config = dict(
    qk_norm=False,
    moe_every=2,
    momentum=0.95,
    weight_decay=0.02,
)
Rows from block 2 of a small CTC audio transcriber, named by matrix and row number. Rows with one number belong to one neuron. Each number is 500 + 40 x the weight over its row's rms, rounded and kept within 0 to 999. All counts start at 0. Numbers have three digits each.
After each neuron's rows are labels from the 100 clips, of 14976, where the neuron reaches its largest size: "top examples" is what is common among them; "peak on" is the class under the peak. Only what is clearly more common there than usual is listed. The data: short made-up English sentences, spoken by a formant synthesiser in many voices.
# gate: second MLP gate (model.blocks.2.mlp.gate.weight, 1024x384), inputs 192-383
# fc1: second MLP up (model.blocks.2.mlp.fc1.weight, 1024x384), inputs 192-383
# fc2: second MLP down (model.blocks.2.mlp.fc2.weight, 384x1024, transposed), outputs 192-383

gate.431:500435500535500500500457518500500500527500500500517500491509580500570554500500389500500500500433500500500527500500442500500500500500457500500500500500500500500500541560500500500500500534554500566500613500460500572500439531500500500500500500548500500457500500500500500469500544500500466439500430443429556500500486500500500500500427500470500428522500572360532500461626500557500500500393594500500500348500500535594491526500500500500500500500500466500500500500591539455446500520500485500500500500500589500500447503500500473500500500529575464565500500500500493473585476500623500500
fc1.431:500500500497500500500475502442410500500500500500500500537500500500500543500585500548500500478586500500500500476483579500500529570454500418500500500500500531500533504500522500500527500360500500500500500500500445500500500589500500500500500500500494500500477500500500500500500500500500500500500580500609573500500500500542500500500482469500500532410500500500500500555500540518500500500500500500500500500427500500500466376513500474500507500539500500500500500500557500577500500500500500500500500446500500500500500451500393432500544500500500500511500500500464500514500500500500500500
fc2.431:500450500500500430460500561500500568500486500500451470628456500500500500500634500500500500500500500500500500451413500500612500524471434500474500500500500536556500500500500500443500500500500500500500500500564500414500493500500500500500507500500550500508413602479500500498500550500500500468500500500500500500643500576500500629500500500513500500500500500500500500500500500500445500580448450295500500449500500547394598581500422500500500500500500500500500500500500500500500500500608500500439312489500500500500500605500500378500500500638500500500500500500443500500500500500500500500
top examples: /ɛ/; /d/; "red"
peak on: /ɛ/

gate.402:500500500536531500500526500445500500500500500528500451405500425548500418446522496500519500517500500553526500500446500500500456431480499500500500599625555506500500500496500548548569428500500556500492590414439508462500500500491500500500494485500427500527550527456500500394551500464528572582479500447532441500521442500541500500477500552500505484469500500500500468500500555583500400500584500500500499435500500500500519484479479430514500500500541577500533500449475500500388500500500500530500492500521563500459467482500471500444453500500499458473525500500500500575438500503583500500
fc1.402:500381500500500500500500500513545500500568570500636500557469578500500435437507500500500455500453500500587455500500478513500500481405473516500500500477500459448500448500556566500500594500541500500500445551506508500500500454500500500585475449500478500493500597531505500533528475500413500500500522500366505460500526611500500596500500500500412500500401510500500500469494500500500587500531500500500592516414435500500500500500468506466500531500500507496500433550591500500500500500551500500500562500500507452500478524559507471500565479415532500500500500500520500500451500500500500500
fc2.402:500538601475500500512500453468500574466621500534437501477401500500554507526466560500500500563500485500531519567500500500438500484441443568406446489500500469500419500500567584500500546526477584500568500500500558500500584485546500508463460500520445500500470500500513500466500500500460584522500527571441544580500500535560500500500500500418500478500508425491478462478500500526500500500527500542565555498500466500500525419511483517544500413438561566500413457500500540547524500557514553574597442500549500434500479468501500542500500550500436419451579487536628537500581454569500500454
top examples: /ŋ/; sentence kind: request; "bring"; "me"
peak on: /ɪ/

gate.200:500500500500512466500500594512602460500564500514546500500513500500584500484500500554500459500524334500500459500500489500562436500500404597500477500500500500397500500503500532492484613539415531539519500519494546500449486500500527500528500458582537417522521500500484510460500500475500454500581500416412487500445552554541500549500500500537590528509533470460500410478500500500500500494593539500466450500500500500524500539390500500432543533500500498436566527500628539511500461456438500462500448507500529445500500445589500535500541500416500581506511500500546509425500500485509460500
fc1.200:500500431500500500500500500452500458500605500483529500498500463552506500487500500526500500443437500500500520361477521500500449500500500500487500500509500500569500412500500565498424500500512517491550500500511565500547500495500500423500500551476500542500527579517493500559500545500441459500524500500457500567520553500500519500500585530487500484500500548450500518500391489475500500521500546472500456500500500412500500459428500573500525565500500500549484623500540462493500509498500500534500500500500495500502471500500500442500464500529500480444500507500500500500500512500533500500
fc2.200:463500500532422500387530573500500456500445500487500509496500500533511557500470560415500478464425500500500500514500468500500452500460500543511500513506412396500579512441603593540517514500588500471520500553500527500529500473500455500550556500410500500449545484469500500492545500500518440500440479425500442500431500426476500500500500550500500500500500564485500483500500493500500592487486512484456531599456544500485593465481500500448500500570445519578489484500582531500406425500466475492500500500475459562573456500500419500417498588537500500559560499500556553614500500567495500500
top examples: /z/; "a"; sentence kind: request; "please"
peak on: /ə/; /p/

gate.597:601500500500500473534429550500500441515534500500552500469479500500566587510500500562387458447484500490440500500500539482499462465534535552449445500540486500500547499575479532622443511500500520636464500438437500500471481435500500514456500500500517450500500560500500500508564419563500500500429500499571500525500500505503526500423500546444564469547473500434500500538500474569500500457496540433500444450500480500448500526453487471527500442500500411500462532447500520507610433500500454464472500500500542509533500464500500451500500500500507485488455513525500500500500500538500500605
fc1.597:499601482511524500518518568500467500498516520500500500500437500500514500500563462517493525454490542587580500526440469494535500534563500519500500500552469461582486452565500500574466536500500524550442472500500500516500460500500500490487541506500457480446525500500429478523549500500500555524514564500427539500500425506523535599453545502500593503500421500401500523488531500602470574568500546493500500507500500382500470500517592500499500447462530412500481460537552500487537472495507500560514500500601500500500500500488552500500500447469500612500466500553488500500500500500549476500
fc2.597:500562500503500496500500500546503500500500500500500500606579500479500500498500512504540500500500562369524373500500558500500500500500445435500461500500500500470574500567452391456559500441477522586471501441592500530526500500451523570473500500530500596520531500500500500500500547500524394632475508500344443565500416460413527500606500500423500519500500500500500500500500443559500440411540500500500500472500500467500500439500500506500552498500614580504471487532543500500500500500500582498544500529570500500500500500424500500484500491500438560566567500485500542500483466500499416477
top examples: "my"; "where"; white noise
peak on: /aɪ/

gate.472:426482392500500574499500483539465500500566564529500500500500500500485534573427500435500494500498500561458500500447426580474459529500500500500500500500500538536500500500539500437516500483442500478500464500539500500500500500500508444500472517500536514500500605500500500500500500450500569560500500511564587502500459540500542500540500500460500500500529512500461500500500434505523500471631507423508500500480493500500500410500472500500459567492559500500429500500467427553500500420445398500445610503500415572500500492500500524476500432500435453376554500500500438566523409406533500581
fc1.472:500450556614578533500514500428404500537500554539500548561542520467466500500500500502457500534500500500500575448437490475471382500500595500500500553513451542500500493394498533459491438527500377582500500500500415500500541446500500421449500556601500468500602405500432500480500500475500598500500524500500500542433439496500434500500468416501500500500500500549472534490508500500543474445500488500500500561536458472500550478576500500500442543519500465500500450537500500410473515465584547500500545522544589500500502426572500473490500500408500440500500479500426460500595500500500562488
fc2.472:500522486500500553500500562500564500500520500521500570500500500500500459500428513562500520500500582500556461490424500500500563479500494539500393573444483513500520476461490529500500494500504411586500500450500500595500500500513544500500500433500533463467535500548500518433500500524373500500500500599500500418524500500500500500463500528500500552560565500486568599500424594500403538454500456500574500444418500504500500500500527500551500500550562573531561500539442583387448500500500500500514500508500566500578500500643500547441500560500500521572560500477517571560645500572500462578
top examples: /ŋ/; "me"; "bring"; "please"
peak on: /ɪ/

gate.675:513500551455500500440501500425437500500419453567500456426500478496549489519500500500500473484601500500489557474500477532468440500454526639498456452500437575603476500545500477505500446500500491500500500500500512500554478500435475500540482538500500427500500500500486442458500538500500603470522541500500497500559536500600500500500459449534500577500417500454467500363540500457500499524500560500470500425500489459563410500500500500559548513500576500500500500500476590500500462500537532452529607500518448394535514478495500423439425472500529452443500500500565538500527443458433546500
fc1.675:500548491500555500500481500500581500500500518462562542500512500513372432449464406582537562560468560579523500500545585551500444560500500426456501526529548421453423501500444516500500532500500500511538451500500500408500500500500500462500519500520500454500522512420500470500588411500535500439500453500500479500443440500500507556520478494435591500489533514548500489500500487444500500500500500424555500526436500513458500500546530391500443530445439503485520500543522500500464500429543491484495496524458566516500549446500504604555444457500500529516500410551568430500521500496500482508
fc2.675:500500500485518500500487500574500500407571446497500500482513474500521500500570500508460500500500500402521490474500529500500608559454456583494500500481458500550500500458500500454500500500495500528549601466500422572419500531398585500503551562556547500474467455500487449576500547522551450488500524424500529435500497520500500500581580432500500575500540575480471520533500500505457500500440459500558500505500500540500500441500500540533500557500550460500500500533530482500500465585488550549500500552524460469510517434527416559500420500577477556500500567547500385500537500500574440500
top examples: /ɛ/; /i/; /v/; "every"
peak on: /ɛ/

gate.108:658531546500500501540503404500487500500500554500532565500500492500381464425566500573500500500493500575529500500500571568550500500468500567500470500406452500575560517445447500500478590500500500500467450500513476379418520488513528500500558440567500530557457500505431562472491591426531500500500500540514500500562520500554549500500500500500500500447506500547500472500500500500500500556526500493500500500500487500500500504500531500461522500449500497504500500500568465500440464519432500499500500577500435500521482534500500454500500497596511464500566500500425458513500500592407532381
fc1.108:500492500500500500546450511504500500628500572619500485501459500500500500500500500524500527500503500431500500578542500467635500455533500493470500488581423633480500500500473500500537500540500567421511457430430487539534498500519500500500500500538518541500500500426485393500482500500500500500396554595500578500500500509513547497595511505545500449534452500483499533500484500474491500500500500492552582500500500493500500500461500500500500546560516500473593500515516500443534500500444467500555500483554459491500500547500500500437597500500500500500500485500500576528463500483500500500
fc2.108:500507448545592403459500532463438534474500452500500500500500500414500508500564487488500500500500500500525500457445581444576504553500548606646481500500528412500500500500458432500580581546535500537536473500500466500488500500517500500593500475466451565500541500500468567500527500500517500531443482500562528500528500534500500522500500500500500500548500500495500448500548372458556509500500488482536533489541522502500509500464431479500542585500566500504500470495550397500500443500528500500500518459500500485500462500500610500488532498520433500522496500500497500500500500500520500427
top examples: /ɛ/; /v/; number of words: 5; "very"
peak on: /ɛ/

gate.290:500510500504512482557500486500540500497500557419500500485500452465500500571486399500577500500445500500500552500563561492500500500500421500497602500456446500616497500505500537500613483549422579584508437514498500500500500500448497500500487508500584503500500503500500500500566500500500487500500538517500455500505500603500420500500507500479500500500500473500500500438500400500488500500495500500500330517526500480460493429500479500500500500500500500500574528500500500655500500461502606466500535535500447410400500500490595500500500462526594500500516500430500500371500436500500500638
fc1.290:500452500500507500500530500500500468500394565500517500500500500500357472500500554500475500500434443500541527593500500500500500561454490500500574512477521500500500628629508543479500442500433500554500500617516500568500607527406500500500500500528500500611500493486482549500535500456500500528500500500446633500500500500500499500500500496500500489442528437579500500575458500475500500507500513500500402533462481500434500436375500500500489530500523500500500500579444360418500516551500426500500500500500500605500447500500500500500484500630475388566500449500500500497500489500500500509
fc2.290:500500500558436462500478500500500500500500467315500500500500451515500500517480500528546500380525431500500500456500573500500500500454569500500500500500468471500500500500500500500456500500500493417649500500500500500441500500500500500539500500500500500417433500561509500500507500531444446500500500559500500437500445477500551497500500500581500500538528562413508500500519500500476500500500500500500500500500500552500500500500500500500639496420500519500500500547448500431500536500412500471536500639500487500500500561500461500335500500520500500500432442503500499555498597500500367628
top examples: "my"; /m/; /aɪ/; sentence kind: statement
peak on: /aɪ/

gate.260:500543500470534500534500446500500559544450544537578454553500510478500500500438423487500491481500494500553468500521500500500500500500516500579560448500383516500517500504500500524608500516500497565500500500500511420516503538500500500500525500500519546412539513500500500500500500548513500500397500500500424500435493540528519500500500500563539548540440588543500550500509561500472465382475457460527500500551500521485500469442500423500528489503519500569454501500410500500500500552500500470486554438500427405500555500448466500483532473555500500500513459604500500540500380584500476492
fc1.260:458482506447500500487577414449520500487491500500628512498384500500500526424442546504500500582464480500442448484437552519471441464500565551588555471440427500500510468500500558500505500495500500575500500547491500500500605500541500500500527555500486497500500500500500463580522440563514592558524534500500500500454551461500498434500474500580500559549500571500479500505523595438500500500479536476500527500500455470500510483449500500435500533500568388582555500512496500500469538500500503528472440500522474548505490493487529500424507544500559462452500459446500514570527500468500390548
fc2.260:500559388466533522546531500549528442603473479452500500506486473500525551500555500500500458481489451500425416500449506475460500500500512503426500486461500563546526500595534500500456500500500386500500556500543500500464500445402516528500575565529456500477500500500562486500521564500521500401500499500500533470504500440500451500504500500443527500500444500569491468465526430470431500514500467500496500541500500619515500536582555500446500457526500439491500503521500556467480465500556500500488500500500570500500500462500410500500430440414480500518500491608500520500500500500544500500
top examples: /z/; /ɪ/; sentence kind: statement; /h/
peak on: /ɪ/

gate.579:551500577595500500481500500500547500540501466503500500592500473487500520500500438504500500549500650500500500510500402500490660500522436500500500500589503537500500500500500500434500596482462500574516500500577489492500407521500500500500494500452536567500532456402424500500429567490501534448500500456500433500500521500500450510526500500500456455467500530508500562523527500500500438500500500381405500465500518500500500479500517448474500500500451500500519425500529500500500500522485500500422501540480485437500460379500555410506448566529474462470500557522474570500500547527413500558
fc1.579:480500510500500500555470500424463535490405500500500500500445500474500402500592526470556536410492387501500484500562500452527395500573500507500500439500500500500530500535392500500519435500500500461542500539500533500500491512394451526413500623511466430500443500500554450500500500500544408540537500464500517522536514500528517424500500518500573500500471509500488500532500500524500500537568485611637500570561429499500500500500455500474500500500384480527491607500500451496500506500571500511500515500522500500429478500437445640504602500532500500475557500500566447500500500447496500443
fc2.579:550444500500542500449500500520470522469593500500419473493500500513387500468510451500503500500577588452500500500500487519500500500500500564592492500500488613543550406514522500500506511417418500500526536545500486446500500532500511529534500500500500541500500415465531456500511513500500496514480500495500541528500430434500484505554535483568434500425504500533466543500500459433499531554552482388449500500500556500500494448500529500500500442457575520500494475500500500518523419561506500479500500525533416414490500485469500500519462500551552500428466580613541500613631500492494500483
top examples: /ɛ/; /w/; sentence kind: question; "where"
peak on: /w/